config = dict(
    crop_scale_min=1,
    targets=['dice'],
    arch='vit',
    norm_position='res_post',
    positions='relative_bias',
    head_dropout=0.1,
    momentum=0.95,
    warmup_steps=400,
)
Rows from block 9, named by matrix and row number. Rows with one number belong to one attention dimension. Each number is 128 + 24 x the weight over its row's rms, rounded and kept within 0 to 255. All counts start at 0. Numbers have three digits each. After the name is the row's rms in percent of the matrix's.
# v: attention value (model.blocks.9.attn.v.weight, 256x256), inputs 0-85
# proj: attention output (model.blocks.9.attn.proj.weight, 256x256, transposed), outputs 0-85
v.133 080:118126147086114146106136134143118175119115146111107142117140113152145092103188131107144098139133146135171072123144133104170122097154154123140107143086135118134148102165150132177117153109124102085127125120170146142130157128102078147135085147104102096167155123
v.134 106:126137106108132149143155117101116141136132095102088124100124133135114098121106091136147142165147133103134116125077124139147137117160154122142104092104120123119133108110117133075127131126163107095126111127148155123143100099141123167175135144154118135183138158
v.135 093:142107134093149105119129141154128091130113142122144139093155103175099135092138154107162123158125130128156132124112136134132121098127167106140140077120146138109117160139194154101115131097139095123165121145170085142100167124172110159164134148130132137126134090
v.136 093:120135105151111141117117126159083097152117173143156153140091119137132155140142105148137138147123098108093094111120099114139149131131118135154103152119160113143150116150104139126146130115179138154133113109160158141104119076140116104177130194143156141154107088
v.137 101:140091155131097131154143123137124158132148138185125126146168161109142098121128121157096121107113150111116087147157132148102115114134134180158115144113144140110125090132112131166116134133146140067095108141176162142130093094108149102141141145150115127118140161
v.138 101:101077131121105084179171137143120139135109106120130085106162136182104137113145122181137145052098164161126095174118153090122150108118160113102131137161148177139089133102095117159154129176156163085133148122134127147116122135159160171176107154143101151113135152
v.139 095:159113130128105141119112145138132123131131122161113103128108174112136169139160109155174136093117098149153090115132109133086109121106074108131094120121116155090102097070177156166085147123132142141146147140094127144140078139141154130142153134147121110118141145
v.140 102:141112123134137094137113132137135150107130092126097098126171084114112138158101146105166099134156136156130140128117111136140157115135139118131119179117191076134120134133129144125139120121105094142134127085138154166110078135139091133153112185143139137135146096
v.141 101:154153129093127127161135172127141129104141077140109130097084123149170100105126155112093097140093168111120180128120112139125126137130129074123150152108112124130149164140109117166109134104138124139116099114106166115164129152117109141144123082114126114135161129
v.142 109:147134122137149143081160094138105086108123123122149102122123148113112103120149139138107122128138154149115114138128112093098128161174099063128158128114083107105119119169130151126129118144114141101142134132080087160091143147110176083108115101117122172116123152
v.143 116:106119122144156105135169130150170099137131114121109181138116082147122157082144118129115174115166169133148123136104143143086181122123138124133102111150133135143126181092171101089131138132131105129162135129168090145110144142093116159124126124162133158118088157
v.144 099:141140136127084128114133146151125158132109101153145088143138155138107122155135092127084138125160118146103123121130131110111116129128123111137152185151086148089132054139150121117098173180100115138126140151127093131113104133156165114117087127142138103135159158
v.145 091:078167094138152163130159105122123112102069124103131163145135120093118084126155133133133080119134136111122100166078131111188158131133130176134139118130169150119125131142119133107123153125131133151137118100138168115125110137135112113136163071119122138122086118
v.146 096:176160124130144165152148105106136171135143130154112104128144122125137116163135154147174121120129099109159141084217116152157170114155126106104153134144141132096126144133124157107128118121121127173119111120096164158101131150093121165147122098111172121115172171
v.147 094:121132165162101132137101136151040117151139134120155123133172172133136148139135108130130151121104158131190140173130075148122153125142145116118132111180134081156134126124135133133150148145143102142116192162118125097142103111160125133120146164112133116110134089
v.148 100:136134148148124115126101143116142149086120109147141107121140141063102152128107094138172142149139134097126096144124103146172121110093132145124118099120152166138108163160130188112103108125113105107113113104111116166157131112136120135151118146103138112116155144
v.149 100:136113101128155115136114097145121123129122114120157125123117129125189154146108087122126155092164129111108086130164147120102098168140151145150121143074115107117117139146140146112128125158127167097113155111099127145133128144156152104112116123159156110103164129
v.150 095:142152113139137143171094146148124122135133156095126140065143149159170111165107173127093139129147171134164130107125147098135153101156150162096123130128108121100117170130164120102114158115112100139119104100160100120158124125135112149128090095107096105132119135
v.151 104:150143127176110137121168132098116169132139154157157154108092124125154111116171127134137106085097135158121123107075173139097124131132161129164099144163103109151116136115115160139120110115121159102065132167155152141133121160132135156129171147118114113151155137
v.152 093:132085122124105100164136134143118140130149110165137137121102152119116123127134123152119074127135109134107165154117114166129126141131143123104138142136164155148103084100118113159121122088139145137151117084178139185118158138094117168171159138124126106092151114
v.153 103:115129134108095092107118149145106147120136082146143119146127118146140156099156190170170127106116130138084123154108144158114115197115138158187107144171152094117099151115120105122113170162120146115145131129159118122082125148125156113124116109139090126129110104
v.154 095:137116147140123085126131140118123128117162136124140105149123198114119089117127112124146177089141143120112159119156098090128141101109132166099109122097130124149141080094103123103151124151123155128104136128109088098172112126141225106116166119139085125095113168
v.155 103:144111146110101117136147155156112133100105112160141151175103112122101126121078113139136118154116125092123139127097157152144114122085128171114144116183107116122131090132104147098135187140155130127118108104095103128112097130123177129134083138116130142123135141
v.156 101:121127085150174112129118122092109143108134124134098133120160123176170128125127141132157151114132131187121086135164146108144110119092112132191147142149113128119172124145137167151095115125145123137124110091112195116091147112148073112128132143101155110112125159
v.157 104:110112147120116126128141111111139120118145105164119112135095102081082108148144159116133135122144172083166120115188109126081125122129075092155167121119107102133133130119095128094135178103140107094152142124163117122142071148145148115154112115173123152129084139
v.158 108:073128115141158167117154128132132104119093148132108098171152119113115127140146151136105113134145110131114170135111126140130116165127123142150171140131154126121127127134125164128134121134109109159108098136163101114109117143152101131094123125141144111086139169
v.159 101:097149103127132122145135102147135172133122127179132098133095141131146141129128135146085141087112156126139111129147127111135145152157167182140129120159163135123152143140094136097129132109140145165118145107160095113157089125138161154125096112110130151146131144
v.160 100:134138100111140152106084115187114131068139141126141097100134138098133136107139094121139122169151136096111123119137136105123165168129136094107150127116147121172135114085121104111132104106152086154152136144187130152130115123119080112112134103116100150103109142
v.161 104:155112119130129124106104128113166125148172150117123115167101127148113147160140106132148113146140161133120161106135079154167091086154148155123113158101084085113073139144148118114148134136152114132156155126107102146117135138117137106157137136139146120122122129
v.162 097:169124111119141136125077095109135146114113121160109146125128098150165138139137112141114145143134149142118151107158110131097116152136127132148165156146113125151150138098114079124140116167137143123136129107155102092139119131142123130153134169129136132173143154
v.163 103:187127108136105136121148158196164100129116149150150104149104124117143139104133128110129139106125158140154123090133134135142137171178112060129110142116121139085127099145116135068190149156118110156080189116144114134127118100116149140128139110169141154128122137
v.164 104:107106099087143088090125117157106133119149114160119104073148136189137141150157089121108127092114104120110140156140129135135096118101123169155101118094104118143167127111137118127119148177169115116186137134127136133120127121116121132143159156131154135136155151
v.165 094:105178122118101125145141164160160164157119119124088118088121119151122093125124137174130098141138134137083101119134096089141102096115154138129089144120117135115135107108150142123100136107162124142090149111111160147105157134081125162172125072125100116115105168
v.166 103:092113120131110093123168135128098133132155149137104122137128134130099134105150169136158135122130141112096146114167134112152110085134100134138149109162108122119157140081104117135133133108153131178097121127147126131116143095176143164100111119138100156102100116
v.167 099:151170098162137162143144136150137139156133068154094114168157117147121110151124146141129102126118145101096095119137119149138096103172099103143142147119142117129122123157111142146163155110125109159158135116127157137128113148127155081158124143091109110162104111
v.168 106:146102137151122175104115149088087131114124116204143096116162118107144112103130141095132098093128137122153103066146122126139153049128120144108118139138177104129151121124115136156111134143127077126187127145092119163142159126120106158111116106114147136115118135
v.169 099:118127132090106120124097099084128106130147111110118154129103132114150122121103189106109162105138148097127186153140115144126073113109095119176124083128084103181108110134140151121158158134106147108127134066096092104161154147143157113143116119126119149135149119
v.170 114:136120130131117122154173116098098143107120164144132148128113089109118109139132180142153148134095100092136128140171154112137127084121100177175145130147131161154128116116123148127119129106123112164145123136117185108145110113200148143112147148127117098092116161
v.171 100:176137130126151093164136179131122102118133125138146126046142139164134131107129099115120126114116109147148135140085107156107101142100166134149139148091127181153130115118167104151136061124132165109131166124134153164106156156091125147114137121085152109160147128
v.172 103:139110119118157134161181134120115126146160109110126136110045109155125121137133121175128096111110129192099106139160145109138133169149144138117151082098097168132130137169139168111144085138077093097155130089148115103115172165090142091147153127122101137116140099
v.173 103:138139102129120137080144149104075152105107141115106154158158130123148099095097127128132157119135114110110109108189137128107087166119094150168124121118102128167140110125118157125119134089105160137135139161170124106135131146150142098120151139118113093123142112
v.174 098:100123115136142116114107121117157141171101079128117112116120131097131101116097196113126114168109135120155144161144119137120141152135153175118103136144100142123139130107174135126094162152116165132170132129126122131158109165152094119144156162193161104096119116
v.175 099:111127162153130169118136144142137112124113188093084150199160114135098183149116162088154167095121105112093113091126128126117116128149115148130126100107139118114128112122128143098128144096103135125134112140147144122086143158155090107114134146098163155115089136
v.176 094:107149133147126126111160116173123109127129113128168144143157159130173143107095099134155101094141128125169125122144093100106105119090135117162140114132118117131077134141181151116117143123144096073161163138135139162150127144137160148104080131141097076092125154
v.177 101:163117146171100145103140141070140121154134125142109134167120109100144146098135149162099135132115115117158087091091137117165144093100124143150107133139131154112099145112122146138137123143167147135157150147117128136081141175140128173122099107130158102123065102
v.178 100:143100145152147089098121126146131106107152125126102151093139123135124125107149099178118165147112159155140096152124146153130116098128173151136095151152132095120122148111136168175154137140141133088124148113138161157109115152157109104116099118130127103149143181
v.179 106:161127151152119125129097123093137152092114135112117174134087135112112092115122127132122124170105157092137089133146158139105137115097143139097155131106142172116124109143113102089104131109137130116090069118166131155163124112142109135169123140127122125158136158
v.180 096:111175084149111069126126123100107167100129112129128122112159162132118128158077141140139145112153135148115082143104102121115155094166148128095114122133113138182124129106108135106168099191119138108131154136151148149124110147142102147142147161162111130178158106
v.181 092:128121127147079132104124119130131132147119125102140128133119084120148132141166092155102157140162154152098082130157111114121099154109135153181164103165065149099153163120102154082107131183144134129137146105098134136156100098176153126108109123129147102135130137
v.182 106:100085155088128132137124132131113121143132125127125163157139115148128126123121127101126126096084064138141156139123119122091179081160089173127119136122161150089117078127168092180141168079145126106092136097118152152096129104178101174134122125119137145124178144
v.183 092:121135117093146158114152085142084121106119128120155159121131149111174130128125162088092108149105125124105126142172114143158136183145113147130137115144169128120131117114112118115130145154160155125095134145122114161101117101143139139161098159101138106139151109
v.184 102:126150168128117122120118144114134132150136108172116116136135183134143172090155079081112121128137127132096157092116114121075112120122145122104130177134156142133117162132114095099104161128175140090123121125134121113144129111138105097136109128122163161114169142
v.185 097:117100155133141082125123113193164102135099123118118112151153115063116123124111136102111133126131138143121135122148107117149138125160086138119132115123143114069122171165107122114107106082126115117130102121117138130107149099119111103060100130137166142126126124
v.186 095:111104172090114060178151140134134171154108108157102118080146164190091086094138155120122110143122146126135100135109102139100099102118145154127142154150159125129123135130117114134079113158130131130130124134113169129147151147105141154145116111096083132116124105
v.187 115:147098119123123092113155164102153155142104132153132103087108096103130126108131124117097172129123124149086126130119127132110099146125116137154112183064107145095108124152130135126097122121117103113086139125133175115124159102140163117152106135133115149148092106
v.188 097:130122168109151108103118105127120126138179087098135124159151129136077154124153155149137101127128129102126126194141121135161062090120096128101134071144107130162136115102116154112164119118091125117161115113109127111118102147159162089128119142155128092113137134
v.189 084:120159125121067190113163111123116086082131142134137118145137118119136093147112123093142127142148129122135133101119136113079152124118107083125186170141111099076073146157144145120113147141128114077104189128150139115136124149140137118156142113139135180108113183
v.190 100:124107160125145148088128135120133126146133129108187121114111118100085128093103154124119154135135107122109119120130171168157137094161085134128107111071156117115071111120113116141124136115109140096144148111104087178158169117096159118090152156099127106086157129
v.191 107:125134126103157130106181106142140102134116151141147142123136117126116132107104107085161133109097091137131126092195125112177119119130137163081118095157117146119101093109121108123178144143123114117133127108153135120121175133124101131125145116139151101111198158
v.192 103:137105180116144125138131090144165136118134117139140109117163121134148133098169134133126126130092121119104139162122124096117100096161147095147103111108115119165107119106141113153132116078124140123128149119135156085086107137134179108172111114165132149122146117
v.193 098:140164133098137139107146116110089145123099120148137150135160180161101162164121127150107095133149116088090087133137144148119111137127103127138176097121119135129117119103106143106149113135102116113122100104154105136081125147126112146118136087137117177120102135
v.194 101:115097145102143141144180130123140130138150125111138114146137127131084147128124090162077137064142126165096159120109135102162147119138099152121163105117137107121123128104124087148132129160125108115117144125142116130122114111131104131146117132116141123154091106
v.195 103:123148104150081157133129132137119127108132153114142087159146104109111062140089133152128079132120097134116121142090106123128095155140142086139116134114115157151150138118118113145202118161086116149096152159159171157085093145116112114182149148128145114175130089
v.196 094:110099127120133146134159110168147149149133103175151134107151119133110175105100162163116136156075107119132145114169150114117126123157100161108082145160160128146102123129118110088108138105151133148115130099136114153126144110149117120113151157138155128141160132
v.197 098:107106129140092143148170099146094082113106121126118105138146150119134140135159165159102164162108112146090169142127105134114122119095108138118102143100174163135082131097143162121147178116143166110125106120139121149111117133124086127141135138143129120154142093
v.198 098:144110154147115117086107100142083143151157111111115132129127109173089096137108112158138163133140157098161138088198117098131179142170119167110095145135104095061126093083141114157150134101130134132111164146130115139133154104147103102111152077139122119112140148
v.199 109:122114137133140121134116143154102094176111116144093125157141125088161133122126089131140164148083143110134158144143080133151199158123164117112128130062191145128116151099120097134145125116141090104177128129159131112094140112087151120132117121113168107114089151
v.200 106:157156158122158138144132143114146153080106145130131171095148140150138143153164156100123155158128141163110100112118097099108113129082095130147131127154137145160125127124115159111068119161170159095131149135097136137117110115159178105130128124125100117085133135
v.201 094:144147081114102122112086125141099106155142140138173118171146149146110125123141143135130123112141178117154149082123118108113115125146098111119081151131143129107157093132169130144124125155128130142181167135149137141101116137151115119113136170089132126100125100
v.202 089:116135129102125132115164118145127162124134105125099128131112099111112073137128101163132096120079087167151118150133131111127158161193078121110091157091147119106151091161135078124139061134124119129141109154161138161118137139121101123127170137130121099131109121
v.203 099:140157117121083163134131126168086200123109111123143160125107154140140113146115130153165150123177130141123162095147093160114154174114184083183107111139125107164138125185133119109117162105157120072117133131161126121141120121125143122110103130177123123165130057
v.204 095:146100140142154109147128081163161177127131117129123121109116147084155113123140118103170123113114186105146107158141102148091176127131130155131151095155111171133121157148145130127126115108142109089126105108168121129089083112131141101081151132112154119116152125
v.205 099:100099087101135105187105117109173175152092111128146146133142119123155096087151111129146114135110137131137110135131121126128152082149180120120122056107096154110130128078148130087141156162116109120150173119135102110105152163096139090133117159101164177119113150
v.206 102:153141134147134104142162135114128127128122147103099120143116121135105122141082122171105121148114161112126183134162128118105122115143117113120107143102122139132078091093089146095132145141156142109187145171131128091090086099096115113141138063129138108122124096
v.207 108:178106095125067113148107136143166192136118139160099182117169089119127101126120117137108121152109122119080170141147119136076134190138131086143096121137130101128128093100146157189104130110131133086096152118107070118150147117152152127116120125170126107142150116
proj.133 085:070128135115117154162143125154080097123142095132118174121134131126156117175141113132163116115157166152097134115106141145128131104135148111079145095098147163101116159124084129134084101095124101092125139124148144125124165102143129080169110136139152139105125139
proj.134 104:119107135115138145145092122172118126149114081109150114126096124100122147159125126116140084144166124140142131138105084102109129194121082129138109136147126132148136178132133115113113136137150142147107086120104096107122066143104091110128159108100165127115118114
proj.135 100:096111155126131150140115117080153100097145085112201132140135129123114121128149098149120119141119145137124198110156132169089088164122138126132111164091161110123134154071106136115101148133136102107100122145123147121111145148108175106158105137091160165107109109
proj.136 095:110087140150117118132106140152150128105194122141154085152146109126107156098113165130138121185159074106117129120097123118127114133134137141137131124136127157119092161107158104141116111187141136108118157138138128121143140160118131104105139111173116164097164122
proj.137 095:124080079153129109122179086115132164097149130119082142098151167133095128111157122109139162137147145112065126098093171086139135094116087106151131114130137122105135138122135097122136161134143121094123178094133070090116154131109061153132073107119106133107131139
proj.138 097:113131126169132134100152118140101157161183143151128117130140100124110111119117144122155124155084124118141101145139158136136112105127132147101117150133146154122136134139109110142125130135114127093144100089094128089138097120142108127122087118095119139165082078
proj.139 094:151142110108140117132169122099145101138118152129102153111168164122110128126163134062170147117118132088140141106098107118167158128134125134157134158166080081117126170125145096129139149134183110162118179143197100075168138126147117143117121146127149122123115117
proj.140 098:079138154171138142161108127125137104117165143115153086119141116156141124097123127152138131134049129138105068122121120133110137131111105157076137123172137141129124142120119111099096145161138140106117126138123117123096137128103106164129112105111136124090081121
proj.141 101:120138134101138147126120104151131144113106130139109133169120141116144165121136131096136166109160102153101103138153111116132084072152135116140111149119108155125095132138108109123133122108134097144136084110136142118096137142163145123088122115095112094134134117
proj.142 108:144122130124147098133129123150164122120104151145139148192152179115149136129120168111093124151110155139133139119158170128149130119113148134106141160113171176132151143117117124149126148065120110162090096135141171149149151143131143114116146138122096121120118092
proj.143 113:097124121173145152143122123107114079116119132151147070133114113120140143135124174106116116123134130126139123099148125136112116155160127092126155127116121146156144093151096137171113142107110113138118081149150112145104107156185122111158113164107137093091125117
proj.144 098:140109157137143129104131121160135151140114125159077113109118102088141126131128112158140118137128113124175158105114137135134128135141127124119162126115137163131084106139140094161120135093172138120123145091107127117129167121099105198149208109114132155140123141
proj.145 085:119147146102133157111092156094121118110113130122136111132140140140130094132091158105145137137130115110130100098134119140049110110115145077148092137155157136114135153113130114134102081116140135128148151130154116144172117151124140104146056166171132144131120156
proj.146 096:116152107133149115110146163117119101123129074115134134173085146111116147092110111109157154139136135134141106117127174124116155116176109135094131152128127141146138129152127104102146087154140109078134129153153085097112125133141131129096078154126093127129172143
proj.147 095:153103135110147175162114131139169136104130135131158131093122113146139137133132096130083094114156139115126121133150157167141099180116089128137104118137129155085099141193159154127107123115127122126112097119125131104168188136137146122113153139147139133111114124
proj.148 092:132116129107125158101125162127147086154190130145179151140118131139074129128144129089167117116120120104078141096107126105114141128102134120131194119129086127080130133075133107181119103133111126142073148132107108132134152129114115146141145121126126118167106136
proj.149 099:175156108147126117149097134083153147135136102140097138125118173101107164146119139100159143130122109085121144131168165112144183132132106115110112128153124142102138135120134110150162130151146106152140135128142114151114186157151102121141139099113116184087097109
proj.150 099:111102139137112093163116104115173140155077082135107127112065093133139110123154075144085095127129135115133117161137119162121161138153158112135128120092118113137137088127133153143136112112136146129142120179107124066140092120135107128136100116112119142146106131
proj.151 102:123145114126117133119133097126129123132152112139110162112124185139103159118134122126151138138108113176110134141119110164116146099125108127178134123122108109096140151149110144119161180159153131155138136121097135101121150105157143096122113149144107077096108143
proj.152 092:161123081164111156131095112117123162098161143125124094131147114156079146128136124155129163101152153098110073120159144086145077128077131163129090101114127088132154130135132102153133090142126158084081114122103153119118142144118127112123123134144116123111146149
proj.153 101:134137119123105124094132147117152154093092158092127145158170115157104101095125111116139122130104181162159133157180094104114124146127142137114090125099110130145119135139160108169150094189130156107141139130148168117093151131113097119136148133165141096140110094
proj.154 095:155117095078117160123123165154127178135098112140108122143146156111159135106129151129103137119117150058145141138137153111081132150152148140127129126112086124109145149140146131118137132122117136133146127131127117170124119118086114102137126092113087162183107108
proj.155 098:185161114101137163095132154102132135078159126137105091142106125174111126103147102160123136159164146153121130145106126096126131184100111176090127163103127118117118147154116135135134113133117147096102155081098125139145119133130123118129155132100103131104108158
proj.156 101:145136159120108108144115150113103092134137153122139086123122090100133103141114121111153121130080104137129130121134156133123139131151139088099130141152110124086098137111160094156091122106147117135120163128142112124140143134122143147140150128133130101137094105
proj.157 102:115139121157137086118137127121102160144083163183078112174145139155129101134093103151085129123115143103104120126159095119123123123111116105134154149168137167140165120063112104134118118134104113139120149107146120129138137133104067179131153127095138124107133114
proj.158 093:117158154114136133110133183150113182193113104125107127112141136122111112073111137144063159142148138123151109137137181116109158139121164115185146130138108108123118111099094143093116094103120148140129170135094156114134147134114160110146107133138112143131131124
proj.159 098:148113103129103151136129142174136141126125130141128141142117093103137131119130148135134088134113136139098092119139110165115130064082073085169144154083100173145115104121097120200108091159120149190150103105099160149144198132125109098139132147182120157142142110
proj.160 096:122122141142124108083148158126149108129133130140132106154143138121138077136131124112094100096146110114125110126103084157131115105102131136169109120159140129111146114099062133075088113140184139155136160104114123108161106154139129148170103126137139128142101083
proj.161 105:138129139147131142140106126156147115110109111149126075140071112120090115127135138135093157098136131133101133126099153081128123130137131142153168085146148148117165171134110154142134119131166094081139096108189075141105141084129104144129170138099105152118146120
proj.162 091:085105147171121101167151149109090133106178121131125103108098149116124111173175114104117149123085119106151127133156142151148149153153107122130149121129117135124119141086114146150151168144142130132081081128085136111114119104116114121155136103144133096133118138
proj.163 100:091095163144116139137168082122154133087140110113126077100137138122094125148114197112131121101144128095111122107142087154144096131155120126152141124093154133159116100083142142110110097140150171127127115142096113152147109131134116137162120145069120108109106167
proj.164 101:106138107133158099123143153110115083109171163123098149137132094135131160136176123108158139177139190126129153127137127126127141085146126129088154077158106086122127165158116129121126120108113145113063122079132143123167145130109131144148143081084141154150126101
proj.165 100:104109133156123172139158148143073107159101156152078133132134130157118129115136119136135101097108136142135126151090142076109132113113098096111142115133121138121131150153132113160150107110135102117134112117125163148155128135139116130139110112120110149138144097
proj.166 106:152138069058143139173113154129120103124130130123123135089109074103132096135112113142105149139130146113131105117105114127120123191077130113115132139180089108109123128152109120083122132138165153164127103129135108139130054135140123148142148150134132124156145129
proj.167 100:139125149142125144151137143131127136108124156134137134156104135110123136154113127143127154109111138080141155126187114108103156148136110157121144135141151159144102130120137092114120126121144120061152112116099134103119130107088076180120142114125104119095143132
proj.168 104:138097131128094122125115143165134097074125155150124163125107156131126141098136115128146150140133141147128118150147125108152164132122120109101124126134106174144114134129056141124080153114169083164118129139155113121111142127109105100075096172130083105192125119
proj.169 102:147149142142112169132133122105130176099131136137106105150137113135101165161157137121115105167173151128124100162125090137126073137091115151140123131099145128135183120151127162178164140145139122149145141151124159130119114096101137104138178115138094112143150102
proj.170 109:142143118074129139114102119129100134169113108096088138123109129162081151119150104137126151157132095131126095150086162169184119113125156136138111166128127140105152138110146121134124116130095112126127146146119086120104104151089130120098102098126144111149174126
proj.171 101:126108086157101155124142098108115093093167158144109139131130101128094157114182126112168124136099119111075140141146118179112147090141134133120110115090105090136147115132111105131156141103132128097087134143109167116123120141170186118123132100128101137133097121
proj.172 103:131157121114158122145091125149163156142107154119104125153099102133137177133097131059170117102115109157118137085110182158149154142159112103104110114087136143154193122152110093139115161105111133095134133166106164108173158074154160102169104113145129070133139136
proj.173 103:118137102070149187157060099170127138127144127113128163132133158134130162156144092106124107123112132109155150161089113116155122172104113135127133109156118134113153134125153132109094163119108111119159142122090111193118096139148135137102108120129083101109120110
proj.174 101:158115111106118127092097140129144151097111112205133130153090134132118129113155103160109124123133169132148133140140156140117119127095120096116096173137135160158147147112145139127159103111125099091127115125155118110166133104131154095118111142105115080156125151
proj.175 096:108144142108200108125169114147133123115107133104161139124167123107118079150122113149106154114120182149108167124125133125113136161146129141116123122153126165101165161114140143076159156125120149106156146174127136121124129125093100117133121124170150113102186149
proj.176 100:136116123125148147117093118138123085117118143124108113128145110100137124147142129121161137074112139119142127144131125150160094088080141147091109149147093150105115118129134154172130151119119119129120159100128104107135090103142109140110151148102130127137082106
proj.177 098:108138150127111125099138113128104107125129139101122127116120107110116115089164088130126143167121113133151091152139143127074167152123145119141091138170122107124094130116122105134140155142126135130104163143122138166153115138120128121097166162114096133126144181
proj.178 103:138110161162118138093155132089138152121138143076101130072086099097128120147154143094169131147172096101155119177101147119142139110108153145094092101129143149145111113148132112150113139089121110132136105141126128117176195131100152128101168140112140153094128095
proj.179 099:123148068091111142103130122131111119149182122123095131087114166147142114118143073102112108142163100144077157106075110129124117138138127120123125167120151121154129154103123076149113130120130071113107128132148105122099114122105135142149140094129135128154135126
proj.180 101:157135168151133131124097121128119088137171167136113106092119160115113143176139104114126107154102157124129137126104136163123135132132142139127147098175151188120137111164117123116103196174136153110100069082116137133107117090153123173136123140135113166115119118
proj.181 097:134096125123142122139130099107131153161112194150112126131092117155129115140143150163155124142135122136163138166146128156113150116121109079142107130161139075118112132102146132136116139079143138170158134120120101137144152156127114137095151119124136121165155123
proj.182 104:110137120145132152134110090117140110051132131119145135112140139150105140153178119153108173135121119141155088096096126146110133168147133121095144145116109126122128169139169152130069106167117071137142114108155090119106179165124088088105119133134124126158105108
proj.183 093:101124123129128112113077115108128192104162089107139171122086125119154135124123162181141141115143122141133110109152124138144107136163115091109104160117125128106103154091120122150082090147144101152134153118123122140160105180115167084074135140179124153120139116
proj.184 098:164131133115131151089113144119115122119129169120144121095128098144126121105120151104145158148189143119112132160106129121105111166118122166111096077089091102123120119144106117160112108160180119136127120141152123125084164137095069123152156074101157171155114116
proj.185 094:112110121136160121176140114090175140104158124080172115088150122095129089148066143134139150159118120144108120095165168085146124160117104143055149140164145134164101143146131128142159094131160169132126098097148131150128163150097128145117116139107156125157123136
proj.186 095:141153092118138146156128137128099151120142133119151121131107108125124112144130142120143169102129140150080138141120162118142136101102126117084134098079145110127173130117131119123168126116096117105143091097147143141109095107157088131136107113148127137160129126
proj.187 114:140137137114112123135113067119127150120102153127162145118148135124122136145110148069113126147129133128123090134123128143143101138178118114142154097115146162127142167140110141143127100127125149172138127118133139146111152145120110121109131093087107152131136125
proj.188 091:130163119117130130106126088131112152143126087134139117152130148128118119080134123100136137152152081126127150130125158119148129115131177122096122121119128131099152088143123160157132117083101138130108152162126138128173114077125120161120178139121114188167153117
proj.189 093:140134138114129122099140159121132136108064088149148085124125153128132141154136130144140120095147092115128065128098145134111099139114133172125150139153105186105111134132128141113138138102162091110130131100121147126105179096079101096136115096106135100135134129
proj.190 098:081154138077123100143143134159124119123136075138107149123099128112089129107132115176147169062168138152132137132160168130134103151090156182123136120121100137069154156130090148138137126080141105140166130118105153145136159129126116173111144165160137141127116131
proj.191 106:134159132114138104121173113111126130113105095149133121139134098097125122137137155125133144089147146127091133086124126149122142139095140126062103108090137123147141142097112123138103116114099117110101125130120121154138134127152122149144143137120162120125101173
proj.192 108:125107168115186096126117110130152111117139133143115115144134165125083145131120170115140126117156141144121099142146158072150150084148108120110115140134133105152096109163174122158134132138137114123146116160141104082122104121147140139124189111120131154119112129
proj.193 099:123113156118065137130174154126102124117118107124077095114124115119131105147115163098116133111104113138151160142187100103147136161148164148115112111085135122157109136128165080126068112137155124128089126130097162152130149113136155138122143118125121145139162147
proj.194 108:145137112157115146163181146171130120141068118153077129141126098087123143095117133126147128157133113136097102120083152131141161137128198119116132144131096085126088132154083112155151139110069111158173126052103117154119113101103144116179108143104123129119152089
proj.195 095:174118098144139134113123101146109113157132128152113079110124146127132145105105100094140186158116114160145157106141152136131125100147157169140117099136147127108109152148128110090133147162122125143138141151099118076128113094117163147120131133152168096107132155
proj.196 094:154186106099152147097088157128148141148176106093138157096111169084136093141127107116134117160127153156121163111092108128102139111116097114072154112131116168101109127132168138151164128139140138119135095081172119127122128108123124101179097095164113171120136086
proj.197 097:140158106121156134089112112129158152135117101147135120111118108128089129132152130124077152119109140146147153129182133139103156108128069108092152133125110114117186133115159094149147120132129143087160147123127113110125138137121133114137120142141103172086116135
proj.198 097:111175114110140145096150114141158167137134122121131133167140163110158130125103107098141124105152104151157091131121127092107146113142150092154118098160136137161132095112096139141125137149154149125177135136094165115078118138172117157120116150083154133158139133
proj.199 103:164110090180135131086142141130131154132141074086114194136097132115155120126132145180116122088135139104090086094136131154158134158136109083160154157144095113124154171135121091098124158128147142167125133123128116125124138156155128136133107127134170106063122123
proj.200 103:111168135108136096106145156100132124141123158091103138091140101123149160175144138111128122124118071163091154127126159122175140148107170134085141153123153165084122094168112168173138142134148113134076106103171102105162105151137096130104128125126163116140165125
proj.201 095:127166119139133150115129121120148158147130110130086119141158132138137083173102113143109092122096101159142154125118164077139104150077119129172082137117146110116126150118109158157151185157179139121141080107096113144106122093125154085084143112124169153128127207
proj.202 099:129084143123102137114099094141112127158137120170137169111176180143129157101095119129120166146128143106146091132114124139178145111111166136146103118138176129093118144106141167089136132173145147141158156145115132098106123137091139154161101142117097141102115114
proj.203 095:109157141096072131075153152115122099096107116058074152141099101109115127185124126161124085113093157131132136176121155124137116124142130171154166138108142107101144159142148133104145150147170139149105112185145139092125152113095126104144123120082187111164154129
proj.204 101:130131094105128136155116129108131123137157156130116136109087096150116135118144086120128121125153131157174146136104148137162135137133138115091123190080104116137137144138148107114164112110153147146131127141125113140150122153158117097136125120092142127075140123
proj.205 095:144129142140103113149082125157165123112104138105106149125108146137114175132120104128169110122107118106092141140142141131157138110132176112132138127116144128163117159101105143103085140077131129144107135110119148156136119125144144173114128099073158088151121102
proj.206 102:096123151083165113086183157149113152142128116151128152107133133153106153137106118093109125154118139121134130099095149132142125114135095141114102145090121095113139132152142111137118107085131158171149124132086116122165126082145154130089118107104137142169136127
proj.207 105:117135145077174102090145124135137125129129129094168160095092091123112156143152081116094153109128151193128091117149170119149155131096087154133119140142142160123143143160141162170145157113145125193131137103120079112103163169114120142096123101179148113172147111